Weights of a small class-conditioned image flow-matching model: 50862 training examples.
Rows from block 7 of a small class-conditioned image flow-matching model, named by matrix and row number. Rows with one number belong to one neuron. Each number is 128 + 32 x the weight over its row's rms, rounded and kept within 0 to 255. All counts start at 0.
Before each neuron's rows are labels from the 100 images, of 14848 (inputs lightly noised), where the neuron reaches its largest size: "responds to" is what is common among them. Only what is clearly more common there than usual is listed. The data: cartoon faces. In brackets: how many of the 100, against the usual share in percent.
# gate: MLP gate (model.blocks.7.mlp.gate.weight, 848x320), inputs 160-319
# fc1: MLP up (model.blocks.7.mlp.fc1.weight, 848x320), inputs 160-319
# fc2: MLP down (model.blocks.7.mlp.fc2.weight, 320x848, transposed), outputs 160-319

responds to: sunglasses (38 vs 12.3); sleepy (36 vs 12.1); glasses (36 vs 16.5)
gate.517 [104 109 154 147  68  75 164 122 149 125 167 149 110 141 132 138 152 112 139 148 166 151  69 197 111 119 219  81  39  93  91  78 134 154 201 105 146 155 123  73 131 174 108 122  94 128 154 126 119 131 147 167 156 152 137  84 147 161 169 122 121 168 174 153 144 124 117 101 125 124 120 174  71 122 105 137 108  77 159 132 116 108  89 132  63 149 107 114 178 124 172 102 110 113 108 113 131 192 110 158 140 131 151 170 117  93 162  93 130 147 154 146 159 144 147 174 119 130 137 161 112  66 163 148 126  52  86  85 163 124 131 172 231 129 157  73 120 107 120 183 118 153 154 113 146  85 153 111 113 131 118 140 151 129  88  55 133 144 130 154]
fc1.517 [118 151 144 160  10  48 131 125 176 177 105  98 147 109 139 142 116 132 124 140 164 165 140 126 124 146 119 128 106 123 117  73  93 132 176 127 153 153 125  87 134 107  85 100  72 132 100 140 117 126 142 171 148 132 165  69  90 164 153 144  91 190 163 147 174 152  60 118  64 111 100 195  85 198 128 144 106 105 146 102 155 117 121 142 129 159 109 124 156 139 149 161  61 171 126 115 102 160 110 125 142  85 139 162  74 102 138 134 146  89 177  97 173 204 104 172 144 119 157  87  96  62 138 161 154 111  93 112 184 182  86 153  91 140 191 119 203 112 125 135 129 132 161 137 133  95 143  98 164 116 106 108 151  64 130  82 165 108 127 105]
fc2.517 [ 92 140 156 211  92 197 125 139 212 104 123 164  93 129 131 127 168 124  91 136 137 111  97 136 146  75 126 159  97 155 147 145 167 141 108 110 124 112 110 128  93 124 124 149 117 112 143 140 127 129 119 119 139 112 159  61 155  97 154 138  89 161 146 162 150 128 111 132 132 134 166 171 137 135 112 139 142 157 185 114 147 115  80  99 106 104 121 114 214 128 108 101  94 163  97 126 111 195  92 112 145  76 213 130 145 118  98 143 129  96  42 142 146  67  74 160 121 103 132 154 177  94 183 127 123 102 100 164 167  86  80 100 135  77 144  77 141 154 126  64 179 170 166  77 122 137 120 131 139 206 124 105 122 138 135 133 112 135 114 149]

responds to: sunglasses (37 vs 12.3); laughing (34 vs 12.5)
gate.471 [143 165 158 172 157 108 153 122 158 106 122 148 148 106 143  77 111 159 120 152 121  78 162 155 106 141 159  82  94 118 161 135 131  81 176 169 142 146 141 114  86  97 152 131 124 151 144 116 146 103 158 101 179 107 158 149 157  84 129 111  32 127  95 101 115 183 136 181  77 158 131 101  85  56  89 166  75 133 147 148 147 114 156 115 122 126 112 160 160 106 148 111 125 158  88 136  25 105 116 117 125 115 130 173 153  63 106 129 101  80 109 102 142 164  90 162  85 176  98 145 175  95  82 151 148 127 122  86 123 105  94 194 147 131 176 114 102 126 122 181 111 139 124 142 103 137  96 148 126  92 115 129 127 123 178 155  72 132 119  49]
fc1.471 [ 55 156  97 117 164 139 151 164  68 132  98 133 123 190 123 146 146 136  83  87 131 189 127 157 133 168 126  90 156 130 102 112  90 124 126  85 105  65  95 150 142 143  94 143 130  78 159 147 118 138 129 145  94 171 143 119 138 130 149 125 142 134 142 116 117  94 101 116 128 117 158 121 199  96 119  84 211 154 118  79 155 108 142  85 161  69 125 102 119 112 125 125 140 139 117 174 117 118 125 124 156 124 158  93  69  87  90 175 147 161  80 198 117  84 130 140 107 111 113 139 184 183 143  85 133 111 121  79 100 128 132 114  96  83 141 136 151 117 150 114 173  95 120 105  91 182  74  99 169 200 153 165 138 118  78 161 110 111 124 172]
fc2.471 [122 121 151 153 155 141 107 153 129 106  98  70 157 173 122 148 129 145 101 150  99  60 149  96 120 149 199  95 127 141 141 122 101 142 145 124 143 190 159 114 196 124 108 148  92 101  91 132 116 125 165  36 142 132  90 103 141 132 179 120  73 129 130 164 115 112 141 125 161 150 126 131 105 135 121 135 147 126 128 101 133 133 153 158 137 116 125  84 147  93 114  68 121 142 110 127  96 146 166 120  86  99 145 189 172 130 134 144 125 164 189 131 133 179 121  54 170 185 137 101 185 193 142 139 111 139  86 125  76 136 140 157  96 117 158 139 124 143 140 114 119  72 113  43 133 128 107 127  63 170 129 159  98 180 156 158 155 126 124  83]

responds to: sunglasses (34 vs 12.3)
gate.462 [103 128 134 145  69 189 120 146 139 124 135  61  96 111 123 113 142 166 128 139 137 104 110 160 153 129 112 104  64 159  54 165 155 133 136 168 158 142 105 104 176 182  99 113 180 141 112 155 150 132 178  78 143  94 114 151 109  79 156 140 109 137 141 154 155  82 109 133  72 104  96 160 101 186 177  79 187 142 115 124 109 124 110 111 130 105 159 153  82 127 151 102  86 126  69 120 184  89 108 165 102 130 142 112 158 138 131  96 125 151 124 163 113  77 106  87 101 169  81 155 151 132 140 159 123 181  88 140  95  77 108 134  88 126 104 105 147  95 143 130 183 158 136 172 145 179 162 119 160 155 114 150 120  84 128 133 159 144  77 128]
fc1.462 [113 124 110 100 118 182 102 144 106 184 175 155 158 143 172 106  60 140 140 136 156 133 110  70  95 155 137 112 112 128 124 129  90 154 137 149 152 125  96 142 183 211 114 157 145 189 119 127 127  72 176 184 116 177 174 139 148 114 105 104 126 126 122 119 116 164 132 118 134  95  82 138  61  76  70 169 121 106 190  85 131 117 124 125 150 139 150 177 132 122 144 107 171 157 136  99  92 126 153 126 105 152 112 135 119 113 184  88 174 173 149 146 207 134 153 178 119 151 161 154 146 136 194 154 152 114 122 154 159 119 138 150 126 175  93  62 143 109 143 143 108 186 102 106 122 189 112 135 154 156 105  57 144 131  99  91 163 138 203 111]
fc2.462 [165 136 135 126 123  48 115 119 131  91 118 136 109 115 112 101  86 115 187 131 104 176 149 122 120 179 102 144 154  97 124  83 116 134 140 202  93  94 106 201  77 255 132 165  94  62 193 108 118  83 128 122 152 125 136 135 105 149  73 142 110  94  65 111 126 144 133 104 120 139 123 116  97 156 103 126 142 146 203 158 100 127  73 131  95 158  97 177  99 122  97 129 100 116  96 116 117 110 106  81 124 134 131 155 136 138 110 100 141 100 116 119 172  97 133 214 167 130 122  97 109 125 202 112 116 119 149 182 132 153  76 157 125 162 106 115  78 112 119 143 126 135 134 112 132 174 152 113 105 121 134 125 109  63 117 132 218 186 137 165]

responds to: earrings (81 vs 20.1); beard (65 vs 19.9)
gate.182 [184 163  71 110 106 114 130 101 157 128  96  89  99 111  78 115 143 117 144 135 148 119 100 159 123 151 106 136 124 148  92 156 132 149 130  85 110 144 158 110  91  89 110 115 148 155 110 157  95 168 152 149 123 172 197 101 136 166 120 161 174 158 111  44 129  76 155 179 148 216 108 172 154 117 182  83 134 149 120 111 107 122 125 141 116 108 168 109 174 121 132 113 179 162 155 184  92  56 142  76 152 154 105 111 157 141 121 138 146  80 137  83 106 132  60 136 188 149 115 176 158 105 149 140  18 183 152 219  78 148 203 152 151 116 116 118 165 101  75 156 146 141  98 100 216 216 143 102 129 138  80 158 175 101 133 152  87 121 153 124]
fc1.182 [100 143  94 106 142 161  71  98  68 116 150 158 166 166 133 144  66 147 142 109 119 101 155 142 135  97 110  82 174 112 116 158 183  61  48 115 135 144 147  95 133 132 119 166 115 112 167 110 116 142  96 123 184  92 130  85  97 105 102  79 107 143 141 132 133 209 159 154 186 150 151 142 166 170 176 146 106 104  37 114 121  78 163 139 106 116 118 152 167 146 155 136 118 103 145 107 115 100  81 136  88 163 131 172 123 146  86 150 102 130 193 136 179 185 138 133  97 106 159 124 103 114  92 126 116 122  92 179 113 155  96 156 105 155 138 149 131  66  85 122  77 143 123 107  83 149 152 168 142 135 113 176  57 122 131 174 119 106 123 105]
fc2.182 [ 44  95 174  83 115 177 167 146 183 133 122 164  91 102 120 120  98 127 115 123 108  97 151 179 130 104 155 167  88 183 136  72 133 173 117 163 119 130  97 148 103 124  74 154 168 146 105  74 133 137 122 110  95 173 161 125 110  88 108 124 163 129 139 117 123 151 107 119  66 156 102 120 110 126 188  53 103 146 122 123 187 153 126 160 226 112 136 115 107 152 114 101 132  71 147  70 155 109 132  99  75  80 212 170  83  74  96 136 142 152 144 140 116  91 141  98  89  91 191 107 132 111 113 141  88 145 107 168  98 110  86 123 159 121 125 105 101  91 150 130 136 170 109 178 137  52 230 153 101 146 144  73 112 123 134 133  97 149 113 185]

responds to: teal face (43 vs 14.2); surprised (36 vs 12.5); blue face (32 vs 14.1)
gate.402 [113  44 222 117 162 105 220  60  74 135  96  92 156 154 154 153 113 117 142 121 136 142 205  89 130 144 119 131 149 125 181 109 112 140 122 150 131 102 188 131  92 104 116 141 149 164 155  50 105  86 154 115 110 122 103 126 112 173 145 141 129 166 160 123 154 125 120 105 142  98 123 137 115 108 166 131 133 139 134  99 116 131 141 131 114  62 100 115  72 128 127 148 150 158 122 114 133 120 154 116 155 142 136 157 106 177 126 120 142 147 150 127  61 164 172  64 171 120 142  46 159 250 201 134 171 143 105 170 166 111 109 137 105 146 115 146 108 124  67 165 163 122 201  98 145 137 111 125  72 128  92 101  92 123 127 113 122 105  96 127]
fc1.402 [143 122 173  92 148 101 212 131 126 107 121  95 178 120 120 128 159 116 161 122 131  68 165 108 138 104 121  90 145 108 143 109  94 139 111 137 122  90 163 129 136  98 165 106 162 165 121   0  62 136 162  67  82  82 104 138 143 106 120 117 124 169 106 119 185 125 149 176 115 108 132 203 166 139 124  75 127 103 138  72 150 173 129 113 124 125 132 166 107 148 145 135 137 143 109 106 149 127 148 131 141 120 140 147  84 116 102 103 121 169 182 150 136 128 134  75 114 120  82  96  97 136 108 157 189 160 120 201 111 148 113 112  91 137  96 123 113 166  97 165 133 142 174 134 113  87 112  98 149 123 157 110  84 112 161 114  66 135 122 134]
fc2.402 [121 108 132 137 130 136  71 115 106 109 156 129 137 134 152 118  97 124 129 109 118 227 154  98 136 121  88 108 167 123 130 105 142  84 132  92 114 208 137 114 127 149 132 115 110 172 123 246  83 121 167 173 130 111 141 145 119 145 105 122 111 125  77 112 153 120 128 139 165 145 160 169  98 125 118 137 132 153 124 103 169 123 165 100 132 137 144  84 127  84 102 154 127  96 122 112 164 135 139 138 114 123 120 137 202  75 114  95 138  87 149 154  98 131 153 155 151 186  76 140 132 129 114 120 198 172 131  93 128 148 113 187 143 122 142 124 135 146 135 159 132 151 178 159 122 203 160 157 145 104 135 130 183 103 118 132  66 141  84 127]

responds to: teal face (43 vs 14.2)
gate.543 [158 118 104 179 113 122 134  93 157 126 158 131 136 150 154  73 114 138 178 115 212  81 115 120 130  91  62  90 158 101 174 171 144  92 125 116 132 184 158 123  96 139 128 173 182 185  79 171 127 126  79 148 159 129 167 159 160  99  78 142 110 136 145  75  94  96 122 126 124 124 143 119 135  79  86 141  56 124  63  97 192 106 156 120 141 141 120 158 132 107 142 144  98 126 108 125 120  95 192  98 136 128 137 174 130 128 108 105 134 113 130 134  68 142 111 100  78 195 109 114 101 146 118 137 153  80  82  79 109 110 127 175 107 157 108 133  86 120 109 164 129 177 178 178 115  97  58 138 117 110 109 209 106 163 171 123 199 120 145 140]
fc1.543 [130 115 138 144 140 136 176 155 130  99 172 133 126 230 131 106 169 153  92  79 104  37  98 167 134 156 127  84 137 108 131 132 139 162  99 161 109 176 173 164 134 105 150 253 156 119 126 108 103  76  87 138  87 147 126 140 140 145 148 114 164 184  82 136 112  98 124  77 113  83 136  96 163 115 129  85  86 145  42 126 115 105  90 167 113 102 159  56 120 119 117 177 140  95 127 115 110 126 109 128 174 105 134  74 109  90  91  77 120 114 141 161  66  75 124 135 108 100 130 140 162 142 198 103 156  83 111 125 137 135  75 105 165 110  30 175 150 126 127 165 143 154 137  87  98 121 150 151 131 110 114 164 110 110 181 114  97  93 167  85]
fc2.543 [ 97 142 136 127 120 118 187 126 133 119 136  75 165 211 135 116 109 111 103 163 145 220 131 177 123 174  90 106 138 111 104 159 174  94 155 117 150 111  69  50 138  93 143 179 157  96 136 172 114 133 112 152  38 107 144 147 141 165 142 131 143 145 118  98 106 131 123 126 155 182 154  92 100  76 123 149 164 124  78 161 124  91 159  95 125 102 121 142 115 141 155 149 171 104 140 130 107 122 134  94 138 142 134  74 152 153 131 133  78  69 121 151  58 151 105  64 136 191 155 108 162 177  94 135 163 141 167 166 156 138 150  49  79 126 190  97 111 123  94 116  67  74 138  95  97  38 137 132  64 124 147 156 140 140  70 109 150 151  59 115]

responds to: earrings (100 vs 20.1)
gate.16 [ 93  77 213 169 112 164 135  76 115 139 140  80 109  77 138 215 138 105 146 108 126  84 137 134 131  81 118  95 150 222 127 102 112 122 161 132 126 164 120  85 132  72 134  91 124 142 130  91 124 133 162 140 157 161 138 134 126 170 176  96 119  45  46  90 125 122 140  89 127 111 143  75 124 165 105 106 130 127 122 127 136 132 123 135  89 118 107 119 161  96 125 107 152 119 123 169 166 142 156 143 180 130 135 167  29 139 118 128 115 136 108 126 121 138 104  97 119 134  79 115 122 105 191 116 159 145 115 163 107 139 130  75 123 116  81 145 139 131  45  97 187 144 154  97 121 132 155 143 120 112 103 143 110 126 102 130 120 138  82 139]
fc1.16 [ 97 131  68 156 153  39 117 184 120 106 135 181 164 158 198  81 187 141  94 107  72 147 101  80 156 155 146 115 106  37 159  88  87 128  82 147 111 116 100 155 189 157 155 108 158 103 121 136 113  61  83 111 105  84 149 144 123 100 127 164 127 169 139 144 104 110 148 183 140  75 143 158 145 102 119 192  92  58 134 155 115 105 154  55 190 135 126 128 102 132 148 153 135 164 131 119 114 101  67 125  99 112 165 100 161 152 130 140 151 110 162 204 159 138 123 187 110 185 120 102 126  97  55 119 153 124 129 135 162 146 104  99  91  76 147 110 145 153 186 113 120 106 119  90 156 106 150 174 131 120 142 121 183 154 131 138 132  98 146 106]
fc2.16 [155 181 113 155 150  99 119  83  98 144  85 101  64 159 126  66 128 157 112  75  68  82 163 120 105 116 141 153  41 106 107 133 132 146  87 168 151 125 127 129 154 155 175 149 130  74 143 113 139 129  99 140 142  69 167 145 132 163 112 163 202 169  97 125 126 119 108 109 156 135 143 146 137 157 181 129 129 139  77  84 131 134 125 134 181 115 144 113 155 123 118 145 168 156  70 119  74 124 121 102 156  90 161  98  38 139  72  98 127 111 137 107 139 106 133 121 135  92 173 136 131 130  86  99 105 118 136 182 195 142 106  99 153  81 123 102 133 135 136 135 173 151  97  94 141  51 136 125 122 159 127  74  72 122 126 135 131 118 128 136]

responds to: teal face (53 vs 14.2); winking (33 vs 12.4)
gate.105 [155 142 142 103 151 117 119 111 114 151  83  88 127  96 126  94 111 192 104 112 178 126 125  83 100 122 145 121  67  85 125 130  98 121 118 106 125 172 117 113 110  94 147  93 205 226 174 108 150 107 153  99 114 124 138 133 109 113  67 154 126 109 160  87 120 108 142  79 132  97 142 166 129 125 165  91 145 145 108  99 108 132 156 145  53  87 115 141 124 133 113  81 171 168  76 158 148 131 161  48 110 134  81 129 114 138 106  34 131 104 157 130 106 122 165  61 180 124 103 154 165 151 156 126 147 103  96 174 112 122 120 148 158 185  75 153 111  97  88 171 141 110 161 124 160 130 133 117 119 122 110 142  14 120 128  84 161  82 133 123]
fc1.105 [137 129 140 119 137 134 191  91 121 118  91 163 163  99 142  90 117 139 133 151 117 157 120 109 141  95 126 122 170 127 156 125 131 134 119 139 169 164 135 126 117 113 114  93 130 125 136 222 151 124 135 158 156 125  92 119  96 125 105  93 115  53 155 142 161 139 190 229 121 106 143 126  97 126 158 154 109 116 129 129 114 131 143 146 132  55 136 118 106 119 107 141 133 135 125  96 131 168 148 136 114 139 169 194 138 154  84 141  39 119 115 156 102 134 130 127 147 134  82 119 117 139 167 100 142 152 141 131 128 126  97 115 102 126 116 136 114 121 113  67 132 107 103 131 138 109 168 123 101 149 133 104 133 116 143 147 135 110 128 150]
fc2.105 [154 139 102 115 124 108  87 165 119 151 161  79 144 109 146  81 182 123 120 140 121 128  87 119  91 100 129 132  96 125 102  91 133 131 126 129 111  94 107 134  97 126 154  70 142 151 149  58 178 109 175 153 112 151 122 126  97 147 108  85 145  81 117 137 126 153 174 103 113 132 203 109 119 108 143 116 121 136 114 134 131 104 107  68 102 107 147 124  90 106 102 172  83 144 142 170 126 155 143 125 141  99 108 165  81 117 172 162  39 125 183 156 150 129 183 177 173 137  78 143 139 178 136 162 141 192 162 125 138 148  91 168 145 111 139 150 121 100 131 124  85 143 114 124 115  80  95 154 146 119 123 186 132 143 100 102 109 130 126 152]

responds to: cap (36 vs 10)
gate.213 [129  69 179 120 135  93 158 117  98 112  99 132 144 172 194 149 183 164 102 115 194 114 137 135 120 119 165 149 103 164 114 120  77 155 109 187  98 163 132  90 153 113 108 186 152 132 134 118 159 122 148 152  82 154 116 149  88 117 187  72 145 133 113 124 118 119  97 110  79 128 126  77 113 132  97 211 134  87 146 139 146  83  90 176 122 128 135 168 124 142 132 141 151 158  85 100 161 105 154  98 106 126 127 116  93 132 131 198 120  74 127 117 178  96  84 198 124 179  84  76 114  76  95 133 118  93 115 164 140 129 144 147 167  99 102 138 142 142 113  72 115 147 144  92 145 143  85 177 206 124  85 106  94  98 123 128 138 117 105 111]
fc1.213 [ 83 100 102 107 161 113 139 201 139 157  83 141  92  94 110 132 140  79 106  60  93 120 157 113 169 126 167 192 127 181 152 117  77 156 145 142 139 172 157 127  72  92 124 156  69 178 110 132 104 184 157 117 119  91 163 148 124 146 177 126 109 160 202 198 153 143 123 115 122 129 123 151 133 128 149 143 159  88 133 105 125 104 109 110 101 156 100  77 104 145 107 134 113  82 154 115 108  95  57 147 141 158 107 128 112 119 115 180  76 141  58 119 150 142  66 104 145 153  87  85 117 109 129 143 131 126  81 155 183 160  57 131 169 167 146 156 142 114  69 150 167 122 142 112 225 117 130  98 120  47 165  99  70  62 167 161 107 166 116 133]
fc2.213 [115 187 134 155 156 160 163 162 112 148 142 111 100 124 106 127 131 132 188  61  57 113 187 106 154 169  42  85 115  73 132 149 115 107 125 163 104 128 137 164 125 174 128 110 150 108 167 104 166 128  96 165  91 112 106 140 172 163 134 103 106 149  82  95 118 133 139 110 129 160  98 136 129 126 123 158  93 151 134 235 175 200  71 169  96  94 161  92  92 157 133 130 167 147  90 131 150 129  96 139  87 150 141  75 135 131 163 137 110 144 123 152  71  99 156 136 145 195 114 107 158 126  98 126  99 126 122 159 167 112  79 151 204 119 125 162 122 100  69 112 185 134 165 192 147  81  99 144 156 142 143 182  68 109 154 186 113 128  89 160]

responds to: earrings (55 vs 20.1)
gate.281 [124 134 131 131 111 148 124 147 114 126 158 131 149  87 166 189 134 141 111 119  76 115 117 132  92 107  71  82 120 109 110 101 113 113  86 109 125  99 214 107 121 139 160 107  96 124  66 140 177 133 146 136 106 104 163  93 137 107 136 118 124 134  95  88  98 158 164  72 140 163  81 114 109 135 162  91 113 127  76  98 129 102 109  77 137 168 131 117 100 101 128 143 151 138 118 198 134  91 109 185  80 127 136 109 134 154 152  94 152 155 146 104 120 153 119  73 131 106 101  83 143 127 162  75 131  88 101  91  87 103 118 159 123 139 169 139 155  82 158 154 111 103  76  70 130 169 136 176 134 173 116 139 159 140 151 136 193  89 117 112]
fc1.281 [116 121  94 102 113 136 115 149 153  86 118 128 142  80 143 198 146 170 132 151 153 114 110 155  97  79 142 114 105 145 150  85 113 135 120  97 126  74 175 117 134 138 152 158 176 118 144 199 149 147 115 143 187  99 112  50 151 115 167 130 148 123 178 147 133 133 161  67 154 122 152 103 113  86 201 158 112 140  95 173 154 143 124 128 158 101 117 113 108 190 121 124 132 153 129 171 133 155 121 107  34 102 122 166  98 128 111 109 155 154 124 120 123 145 118 106 116 143  70 128 159 124 103  86 147 145 106 146 155 167 110 154 136 125 154 118 142 142 115 178 112  94 121 104 117 215 141 178 138 117 163 122 100 174 149 123 117 143  93 124]
fc2.281 [144 118 108 141  79  98  98 106 114 115 156 127 126 162 119  93  59 101 140 124 160 119 132 137 119 136 132 125 144 140 140 155 144  83 122 130 130 107 166 118 164 175 161 113 172 144 144 182 109 134 157 134 156 156 116 130 131 116 147 134  98 133 165 115 116 133  85 100  70 137 153 147 124 154 113 163 131 140  42 151  74 182 128  66  63  97 154 122 112 121 126 153 134 112 175 147 125  68  18  75 213 139 131 139 133 115  91 106 152 163 114 106 133 142  90  95 147 120 101 154 128 132 163 149  82 140 128 138 190 134 122 145 144 129  42  27 162 207 117 146 161  66 128 120 140 164 152 153 135 111 100 176 115 164 168 109 154 107  59 130]

responds to: teal face (40 vs 14.2); red hair (36 vs 6.2)
gate.59 [ 95  75 160 140 102 134 126 128 112 140 121 141 150 189 155  95 101 112 121 101 145 131  73 125 134 128 208  87 106 109 105  67 157 167 139 126 137 138 182  81 101 103 156  90 176 132 126 147 143  84 136 156 106 120 128 116 153  59 146 127  80 133 153 107  75  77 166 131 130  94 164 113 102 107 106 124  86  79 162 152 103  71 132 137  89 128 104 117 103 136  85  75 182 155  86 126  94 143 132 112 163 186 173 170  85 133 117 150 211 176 196 160 121 137 139  87 138 131  76 136 117 174 115 113  96  75 126 139 198 131 133 134 166 133 141 161 145 176  73 101  92 150 141 110 156 133 100 127 132 125 110  67 133 162 162  98  96  74 118 199]
fc1.59 [136 134 100  86 115 139 241 141 132 135 124 137 113 167  94  92 162 178 132 112 156 118 105 117 121 138 106 122 163 143 136 122 132  76  87 143  81 143 158 131 128 124  44 111 130 176  55 164 129 134 164  74  88  86 148 108 181  95 138  94 156 145 147 149 192 159 161 129  77 123 227 116 127 175  83 128 120 141  61 123 138 121 124 169 172 113 122 150 103 128 113 154 129  61 118 166 166 149 127 111   0 147  94 104  82  54 123  79 106  99 112 144 158 162 135 169 144 140 139 150 106 107 122 119 157  75 118 139  89 115 165 127 130 117 119 104 138 129 138 191 124 146 144 115 131  95 148 120 121 149 104 169 102  98 124 144 116 135 164 107]
fc2.59 [111 169 158  95 147 140  45 156  89  85 139 109 118  71 130 194 125 157 114 146 128 162 128 156 170 132 151 133 125 114  84 147 131 220 117  97 192 148 221 132 132 153  71 184 132 141 143 218  71 110 117 120 123  96 210  84 155  46 150 127 134 129 205 109 215 141  47  99 164 115 137 102  94 132 107 130 116 148 117 151 147 150 138 185  78 132 177 130 152 144  96 127 143 143 121 124 131 104 114 130 235 142 157 152  69 154 138  95  97 136 109 102 132 125 108 113 101 101 137 149 122 109 128 149 171 109 173 128 128 142 146 138 123 165 136  94 151 148 129 204 144 146 138 128 132 142  55 163 163 146 144 113 127 127 150 139 136 123 159 145]

responds to: teal face (46 vs 14.2)
gate.317 [113 124 129 119 140 127 118 146 143 137 104 138 179 155 106 131  85 134  89 109 159 100 136  87 156 129 100 172 140 133  82 122 171 111 116 116 120 135 166 148 132 156 145 158 146  83  76  97 110 171 126  71 129 209 109 103 142 169 190 175 117 133 134 146 133 183 140  95 124 127 178 127 123 149 128  83 129 123 111 111  89  16  53  86 131  59  72 101 171 126 130 139 122 101 116 180 155 163 139 134 156 129 151 138 113  95  52  75 122 132 118 120 133 140 103 166 162 116 140 164 114 134 110 192 122 178 121  65 127 139 125  67 124 119 129 182  84 163 133 169 125  56 124 117 151 129 153 101 130 111 135 144 115 125 137   0 108 197 119  60]
fc1.317 [157 144  88 136 110 135  65 122 144 124 107 138  93  93  90 127 121 146 109 109 187  76 102  85 119 100  77 133 147 103  72 156 152  89 143 128 171 141 139 137  86 167 104 118 104 164 100 112 112 156 152 137 185 131 128 134  89 178 122 116  72 129 100 160 127 129 128 101 213 142 101 139 101 125 138 135 130  95 176  80  84 129 118  89 156 114  99  80  85 113 184 157 140 141 141 219 147 151 117 173 123 147 116 128  88  91  68 123 116 125 113 186 131  95 123 126 149 151 182  94 182 130  99 115  96 126  96 115 133 104 149 153 152 105 168 128 125 184 116 213 140  78 128 128 142  87 136  71  52  93 149 123  92 110 134  65 170 106 138 133]
fc2.317 [117 166 130  96 147 118 125 156 125 112 122 143  98 105 169 145  98 143 136 131 117 141  90 188 109 234 132 119 172  88 123 142  88 131  98 108 167 125 125 134 139 125 119 132  71 131 129 123  99 190 118 150 122 100 150 144  80 175 136  67 139 122  97 127  61 102 131 129 162 155 101 125 159 134  99 158 100 120 134 114 141 228  91 136 122 118 179  70 165 117  89 120 115  62 130 131 109 150 122  75  69 126 123 127 166 187 121  91 131 120  71  99 141 143  85 120 133  61 174 124  64 109 139  73 167 167 208  86 121  87 104 165 100 134 112  42 200 154 115 148 124  86 170 137 148 128  98 125 191 107 126  77 138 102  68 197 103 145  86 156]

responds to: earrings (97 vs 20.1)
gate.591 [142 108  97 106 111 184 111  89 152 151 129 156 122 190 146  48 102 135 113  86 160 177 116  66 153  63 119 125 178 127  93 151 103 115 155 137 139 127 206  99 133  94 157 204 152 178 168 182 133 138 167  84 147 136 120  61 109 134 135 122 106 128 175  70 171 163  88 207 128 128 193 101  99 145  95  95 156 152 133 103 110 120 126 158  98 110 127 170 158 107 111 137 148 137 107 101 147 141 172 120  99 123  64  84 174 121 187 104  63 165 139 144 119 123 114 137 131 121 106 138 137 154 212 155 105 138 122 176 123 115 109  75 145  74 100 114 103  99  96 135 113 141 144  65 128  84 161 172 173 164 122 129  97 129 168 127  95 113  88  90]
fc1.591 [113 108 162 132 167 119 153 154 138 101 110 134 168 120 131 122 163 133 140 119  68 146 140  92 119 173 140 172 129  72 160 122 117 117 118 144 115 105  82 115 122 115  85  87  86 141 114  94 113 135 107 119 104  80 146 147 151 100 186 108 129  98 166 125  66 129 177 160 169 107  98 118 150 149 126 191 112 173  83 168 172 110 165 149 183 124  78 107  68 167  97 154 147 141 101 107  72 100  86  66  67 159 127 120 121 153 148 173 138 134 115 177 167 126 154 181 125 109  89 118 117 104 108 110 169  69 163 127 174 114 131 123  91 127 140 145  97 170 151 102 127 144  76 157 135 135 155 152  49 101 160 120 167 108 143 106 146 177 159 149]
fc2.591 [109 120 148 139 154 165 137 158 144 179  97  52 132  91 121 148  84 139 109 106  94 187 131 161 147  72 134  79  74 158  94 145 152 157 126 150 151 163 164 110 115 169  97  96 143 183 125 189 119 138 118 103 170 131  92 161 141 144  99 101 161 113 181 132 117  61 123 142 181 145  62 119 109 122  82 184 147 113 105 118 154 154 124 144 154  97 144 123 162 152 204 137  93 143 109 120  93 102  79 116 131 100 162 128 154 118 122 130 166 136 130 133 174 108 150 141 109 130 122 164 142  78 121 107 150 135 156 130 125 158 105 139 115 107 113 116  91 174 133 143 193 171  75 168 136 134  86 135  73 178 113 199 177 146 139 113 112 122 123 135]

responds to: cap (38 vs 10)
gate.394 [135 119 158 117 159 107 117 183 212 157 124 176  95 113 145 135 173 108  81 142 117 171 115 135 148 119 172 124 164  75 113  81 182 185 141 114  88 141 107 111  70 129 110 130 156 162 125 153 143  85 117 136 110 135 134 128  85 114 158 113 157 151 134  93 134 145 103 129 129 164 129 100 148 141 150 120 115  69  95 163 153 130 109 162 102  95 158 102  90 132 138 132 211 145  79 140 133 147 195 215 150 116  81 107 129  95  86 162 163 128 215 181 138 109 115 141  96 173 113 129 155 128 157 110 108 130 142 133 165 137 199 110 153 133 165 140 159 104 101  70  68 103 114 117 177 111 110 160 219 128 185 126 161 169 188 126 107 110 183 116]
fc1.394 [106 195  90 113 198 109 184 144 135 125 101 120 186 132 146 108 109 137 119  95 144 132 147  71 153  80 128 152 136 110 135 100 138 104 117 144 133 127 121 117 147 118 112 168 122 126  58 167 138 104  77 136 157 126 118 107  95 110 118 116  92 129 107  92 128 175 110 126 152 126 174  91 130 162  68  54  87 175 138 155 128 128 103 145 154 117 125 128 138 142 142 172 134 132 156  96 148 173  86 136  75  52 107 122 156  67 120 137  68 146 106 186 168 111 134 120 165 117 109 115 121 119 107 152 152 118 121 101 168  77  96 126  30 174 117 137  82 113 152 127  37  90 122 149 101  69 143 153  98 119 151 146 162 137 110 137 141 132 169  75]
fc2.394 [ 69 143  59  56 179 200 172  87 154 152 154 121 102 103 120 124 130 128 154 139 142 121 131 141 155 168 151 106 149 178  95 204 175 139 112 158 163 128 131 156 174 158 140  93 109 159 132 112 121  59 194  95 143 127 129 137 118 120 111 108 143 135 110 154 142 145 113 141  67 132 120 127 118 124  95  53  78 118 213 163 165 125 114 170 167 103 165  79  86 106  89  98 217 206 151 132 117 112 137 133 153  98 190 100  97 197 108 126 117 199  41 108 140 135  71  78 193 162 146 146 162  91 105 135 148 138 157 134  87  84 135 133 120  45 143 109 104 128 119 112  87  95 140 114 104  75 117 134 149  61  97 173 194 115  88 105 144 116 172 181]